Weights of a small multi-label audio tagger.
Data: trained on songs of 200 made-up bird species, synthesised, often over outdoor noise, 39062 training examples, 12.6 epochs.
Rows from block 3 of a small multi-label audio tagger, named by matrix and row number. Rows with one number belong to one neuron. Each number is 500 + 40 x the weight over its row's rms, rounded and kept within 0 to 999. All counts start at 0. Numbers have three digits each. After the name is the row's rms in percent of the matrix's.
After each neuron's rows are labels from the 100 clips, of 14976, where the neuron reaches its largest size: "peak on" is the class under the peak. Only what is clearly more common there than usual is listed. The data: songs of 200 made-up bird species, synthesised, often over outdoor noise. In brackets: how many of the 100.
# gate: MLP gate (model.blocks.3.mlp.gate.weight, 320x160), inputs 0-159
# fc1: MLP up (model.blocks.3.mlp.fc1.weight, 320x160), inputs 0-159
# fc2: MLP down (model.blocks.3.mlp.fc2.weight, 160x320, transposed), outputs 0-159

gate.18 093:486529449463427496482560536527467488500513511454506455585477458464502507557527477546487459480597503473490496528481402510449500499504489512519490565504485501485495448518506603491470481581485490543510502508545563488510455438556477494521482453525480471477479485444533565557470480495488552524524441484457499466520494449500489463467547546417562452531522574509562602546488497471554532501508515483467516527543473467528530453587526424598556504558491518480481531480468492567541593449456467
fc1.18 087:491454516424553498533496462565489481524473450479564508502523446463544496509502415442481463442570453472467461499458419492472437520453528476530455540521441511454501557462487477502610571514545452583456499447565482493465559512622481536460523469455519529555467551551523496496526513500506558616437504449493475472487417458491506471495493549486449523435461520478511445466504486450496511491504478493562490473450417485534465479481531527481490562502532456490527481472532503524517515476529516
fc2.18 093:510408481530470486467496551482509497508500442424576463509476524454590428491447520530502509511491423525552530516532492520496483505438500460595537588483536538501517532487497465535505527494505456533512529479539499459475492530466506456524513464543583501550533526488527558562435461509443451600510447513457506456512554470560512480431499486573478537501499544527463472447473419485514505580567483515429508441488495454459560475530411479513484558437479524461497479486467518470473466477567545
peak on: warble (28)

gate.213 100:543493552384563352472466506521495447502487535543474547512497502464514478551524479474502490512475544445516507542534467452467490550490502480438501479499519497562472456471519486456524475504494484534483480541510541497566538502512434507521468517484481507463527460481497518534506456509585571474425543442438545541533454501496442488409500504472530489501463471561500501561493498515535507616516473621474505573442520585532484524464514503509412463513488508480476598526505455524509464488527531
fc1.213 101:492567543485453534538540555489522511495525449419508498499455516556530515476450486475521464435460443494477506484500504564515460468494567477516538495500531491499597438473528501434483458512504425590543456492496488467535552507481542519467446420556481517516475481530440587534555496537448513510458535524543472504500501450563444466511464517538584554487422587487445418483522435449508504496472537437490480444475545459499454507518596535466516487486497428507507480520491461439519473581525497
fc2.213 105:517564506539494525509522482481534538585542484534536514466486536439553520466463470544529520581499485588504490532535568509476521510496496478533499451442464499543553532502454448539533581472517515562465453438587561461496468529499463472459447474473480500450478502524533513491559576472432528589517470429455473519601563476469550530551502458543584500489491511465580465490495551540539547498493407497511487474489504524484499524458486468520429587474486465497439484479499555447508517556505520
peak on: warble (25)

gate.301 097:505502512447456500478554499509489486524451480503492471439490491514494488513514537476478477476550477490444570499515524543494482498518443557537531567443592489460536513481590522575479467541462565541525501517480542527528498439568537563462524479509459433414543508496442526471475509502486508491405524441512524469464471436500534397413453581508532547576508480498491441561448501522529573509571531481432445506495531517422423507545505545511522490495487475538531501553460442486547484534449502
fc1.301 092:455440558483488509461460517497487466471527478578454404455486543454515422524513507549441486507553501556486517502534492560488455537605520446562519512522519457508529484511509584488490559487525448517517429487545542466468506529492575527491503513550487484528549487489527428570504509476453513447491529478527488495597554560458515531508425486455454488494533568494429529522493473564558474477434516471496605491523489537410532544527479559502478554465472494510505465487537455552547460472441492
fc2.301 095:557478531549481487482516585534465545531490467430501457570520512492525481526507547511463547563510509501558478472567471501429470552459468509544537509500529414464433456517461467491529427519542464473525515524435501492523481572528577509457503522519496479488438479583468484493505420495557510482519521555444610523533536504489514435525446483519457424565475565429538503550497489461491568503493573534480532440491574484437538536510483479456531547513469402457485505489532514521537474525496535
peak on: harsh note (37)

gate.262 095:500506477418483510484539513487561506466530481473501504525460571467526483466492413486502467435548502523474485526516464480494493527456502470540512496511524541433581497453491456482462583429512431517541498502443522527472516462467455512499507493470451429496563486447577499578615513536473575469551456438514563562551583474479418481519517516472504467466512464503484514457400488473533494491475467474495505491485518450573489453507532438581435530532564472488512497512530453425470500503433544
fc1.262 093:453509463453497474488479485485421507439448536468532448496471602467479478531475462461492462486449518434533510575478541526496451504546473517469496543448534398511489453506483464487468595569507551530486496507464471523514510537492484474490441425492423576498490495477565484416451527506450475480475506491451407565504493493488440507421423496512496493492499523530499538503528457503509411499521523507485535486507392542541517506539495462587549571562536524471480418437526519483510484529493486
fc2.262 091:550515571462478471504528503517566513507413481528464559504502521542503471517450605520472497530523531488524552522552467536515482509533551440507428516542464475490499467434490489435451457466547488487508480514569485508417495517476530485559480504511445473545562482533557527467507439489494475543522489463484533461423503422503514551460558521513579509512512488539468534487523456537549552579564460557500555558446494538511421469474517504504527508472426537509555427446541448530456545578468424
peak on: warble (50)

gate.158 105:520526445478550473511464472619485514503468476580498504533495439575558526482488499439474526454412583475495490493481487507500540478491492508465467488521483504555543545477559483495510540502574482427493536455493521577504446517513565446461492521495474461540493489517530599526490473531540588474476602478473566539470559505488475460480446513453555516517512502538527534476457530458503456489494575497427468518512521465514499500518509477519483463530561473481409502565577482556509549439400502
fc1.158 091:413509520435527557557485490506480438483520518490526441551464540516491407480535520443528459523466530535508572510546500516448460447536477554501531457474584461506481448461495452499492453481485497524465462480421493360505536553572478497495515534445517575494538482473564435556476521526503423453494475545482518506437473495536515519481458482533521523509512436528567496518473441547529501508499537537538492492452536580538470517484474413376508499512494464457494454487502488482568488534469513
fc2.158 096:578562521504438568455527494510516563550494409521480512442499537493508535589529529540469486469521545421528432506506462565530535453516544472523504511545509465503540534476449477506550540427526482498478542486499547503510494482457483425493485467425553473505476502439516533545461514527489571486515510515566494491524465442413563488457545507550499518571504513419453484517508437479484511408510475508493458464455450516542507504531518518487476542392479464504546428446546505536535477475436417
peak on: warble (52); downsweep (30)

gate.93 104:451481518466458487495512530434495530455457537525502458486474630473507532536546539447437488561545550512499507428518455485521472504525460485526438514546477441470403455510496507518517519515439553517547527470445481469535570545547497518537508484467503452536464442478510540446530496485490475493503502525493528528598534564491439582569509509473551508481543513499532517490488488544469463586463550483567481461474537494499386515471539544519529448557451557447489508469424504440558494466540458
fc1.93 102:551501434514433501536466522570485471544497469522448524505490503500572526503566412503454473473500524545479504469454397505548492462452496545451457489401573513485488451507469486516499450534476467519522552505554425530460550536499603496482462515434500385454526481485535476464433494518576500465481480519420524478541533463529481553484458517535507386514509490492512433469478544503504490477526495491510559513444500529441544565504555509421457505476451526494448513521462519504473535466456493
fc2.93 101:511518577416551522488439567589510508482372448541542458494453469486545558461500530460502507449426509476489520491492476485478562526484531502502465497522540514474448504462488477455526482484439543502453553440535495543478503517493490428563454449427554499464538494479479521533495547454470526535485522503512516488594419530525450480445501445466493474567503516461490565493491485449501509528449560524457442458517436475454503495524510513420514541508503572562477503448482480599586502492502492
peak on: no call (97)

gate.17 112:526427573562531504483458503458504522497523489502496582547560515570453436562430516516507530497529515529492508449541444503442498517536603547515523460509535532491541538530451541572517458535482500490442435533466504572496532508478462490535478489536496470534539530507554483469457482481557471481444508533525557556511536574432481462481482533569492543561565551391496551466495490530489453483540569483497442540517509413536497555486498509576534536531511519460513471536517557503453545519569538
fc1.17 103:429461456492486531576527551536468487447494508479555482506461515486438490561521497492460485549542464487523521530546538454491500504534498464471429519544458529484517422498493502500493490504579520445594382522477523485507431568540457559541515535441466495461501469444525475481584530517476537473460454511491506507530451468497565574459566511504481452461529536432571475505525495437503481502550553524541501527521503539463535521443467437511472577591582477512483558534482475438561482453500503
fc2.17 118:499487504452455522505504544566537469554456484463492491532502478470409555500531575496463512480503511443482465553599413468512525515445489515499574468462535502467472427532555433510504451438501487547406501484495495469477466506470498581461514510506488515483493517515498421450519459470507487523413541525487457449455496482583503542536484544515486475520405449495455457536510531547576440574425528509484518466528494523572507486549524593493502500552549478505528496418533473477515448527517446
peak on: warble (28)

gate.33 096:511522509519514468512558506457582440499501491558500440471451469554547515527510481467496512541540508436474500555527578438539476462461475500373495451506399443580477541540506479481552449492481457558512448479546504497511543544520536580420534480517451508489541418542495464463537517453451487500498512559517488539484570447514454487494454558516488429504475520500496529472465463480477543535489501478489489492590441510460494494460552477483542513409484481494580531426531549470543549458494501
fc1.33 098:451566445456463492546481509530488497523531581494508511566525498487456548483484575558574465453452518491525520563486436609498531525480444487556461499510488478511471471488495520527414466485567577520532528503538449504524476494460527559492507507568501549535462489461471448509526545547536488505499413452453491493446493525464510529467526513425479458471574549536588457454521494508459505548536488450457466474481473501498500521499401495531555524448577500478451482448449488602504519443533535
fc2.33 097:434496520526542510488474517550540460438510481521452517477487533458473515473531517477452509491502463485525557517511484578480493483488464570450590504473526476513467513420542375423450594552489493499574538462531457563500537507478517437546473527513526524568472448538518546428553494506524508517576489440521442513442514495496518489465423490516492475504508469485546536498478485541532517455421463564502430493430488543552441477481477555547492518571514519446556487548515541552454505474463569
peak on: upsweep (31)

gate.77 108:542523499497548481528491490547535544466491496488466513511488524417472470437505483470526467482483488471494522527525531422465481493426427563483505518517478506536525509486496455551557477550537498441479432477576529462448527503540553580512507451476513522569575498480498525562539423505553563497575453511551560509498524497528519504511525544537455496540481447531467409461566456444505400565468464496515512505551529482579555623511505482528512516505515447522457527483599468493532485532527556
fc1.77 106:500512553482493540537521586484517468504518475522564524504526520506471444485521558460489512480495520517481511467469626552557558496538432477514521517526450536478519483460510522492509497495437509481561522562479570534487538439514489463476522557514493441534522516564578561547497505442402526522540600448530518475477592488512549431538399569485486462484498508487447557498447524460529591445457442466450536490467519500451478482495529460578487492515500477545500531472540547491519482540546538
fc2.77 098:500531522487501537514484543506488438492508489550488510516533477552504581496456470519605515539521505539515511488478530520431515499506489408460555494466539454473408602469517485508468513465544479499563463457495519532428505452538473467572507502457522565505475464458430522450504587522504583540508478461497570487495521521532496519489517397477553427398530563529500456502474471468515479498551535524464483486559480536460516539485501498511452542511526506506509491415518478456565421437592512
peak on: warble (46)

gate.295 099:493447528503526493376423543496522441452577503528511470488502576540509570479541561537502514540491482513453593461501565456533548528526529441480532468540482536525519591490538489443469481532513516536541463476527526506561504553490514446449523493471439534448583509466514405476451489503513464527590485537458480480525496466467476505462412490432494485482522419510539542506516428498469513459481504539500582492499531563543524546460444477552526503585475488494467473504454510476509466491534530
fc1.295 115:506516521568563480517486496520564495537480546560485498514445550535482453502513488508508475556435442488426547565529521496512516475541582468524486489502493478547534448534489491441515436568519473544521544487482402550584458535596515508453456467515473477532518561460574486485463551479506545559536532481450447542435490420511410561453509494517467433502477495564527543540593486487540444501495513501509466489464493538535511480562513492569486501440488479518463441484462554516564558512519505
fc2.295 105:526482507487515490478468460560468533528537449568462515441565530535577507495536455480478529562495469488502512490516473489549417537517527548473452530499532481505509427471464538554466563525542538488481520572603593501492493522522545454539491439501522579485538541525434508600531457455539469528524449449456505522524505531444533492399555514371503505537495558521513515462511544453435550528486505499503555479479501475472595496497551475451544532515520526513488484549476533548513543484508465
peak on: upsweep (27); warble (26)

gate.259 095:543442430530467507427477526537525394445417505445472481508497450503473487531516502505557509497516488460524466516457519459500546502547421510544492487590544602441487532500503535531492488544536541484512547554526450517528445489519498541499520515495469468513528467565501520503548473459476433531522584548494559462527488480491496525407552478541467506547546502491527555494536544554623497530515499441489429536419455523470581553474438514527479475482524527469519486496457427550487472506539468
fc1.259 103:575456505513570443497560544440616516516481423464433528532490519533439474484524476418491517504502566502495468515529462439534485499459486507554526492503443563517526463511476492492540368488424439494508561571486506493461520506463505532438521567551508461510489522540480500461525541464403548546539480506415572460563474455484492519483533513498439477495456530460534548461473473509525450533429498524512488546492504523528495458503520457443488572472525474506444444436503555474493489489503491
fc2.259 090:542435458454537460503484462506585475416415539514470476495470533506503586560471442499494450516431489489513542486552473509455526443535452480549508505425511507517430506465511574503512486465488464520498507506480506456396462557529553439537513497487494425498532492534518482556437545544459490485503511551415486419457419433531581475437473602500540496476538505514542484563475499560536548560506554489526510515494493526516446527544465452534545485461574509500542494495518488505515517476526490
peak on: upsweep (26)

gate.165 097:465487483428543426506555507507502392438507535498446488554439473513450561496519456558523486551496471549470474506556513579462546522515480544443494420438503528505525595493503531566482517517497524467521451558514480533567513476459549470461442541610499478510502514570519508443522457512587498528526507512471521490603502548463468534567497524493503469490540507519519463489501461485546568523520493472488611485517513464500451529466520548538482585564520517508508528461516434541508515542524484
fc1.165 105:512514488485437456572491433464554535498527522489532507438483523531595457457577498488466530506536528505522544459528406503530497469599522490484552472472520489463497510501515550478541562470454511477577509423499606513468471498457508498506470461488491464495476498456513501515505526547424524497520461567495505409526526486498431448476495558461531456510478512529577516484521479498462423489479496401429442557483446465536536469468411413525486512479488477500564488445518531432494460490554516
fc2.165 104:531495488434547532459495556527561486489427492527509497511520455474494530471493544449522518509505487534461507455487549455448487490462485531420467447466496475492515506529525425490526480509492551552490461463512480556536508525516543489512532457475597447423458515534541456486487486488443465486555483467525448522500517584505445424529439507515499479494441528382572571487490487513525499548535498477463409506500618501498509423527535441531497480595516525521506549509526463577516509533387493
peak on: no call (100)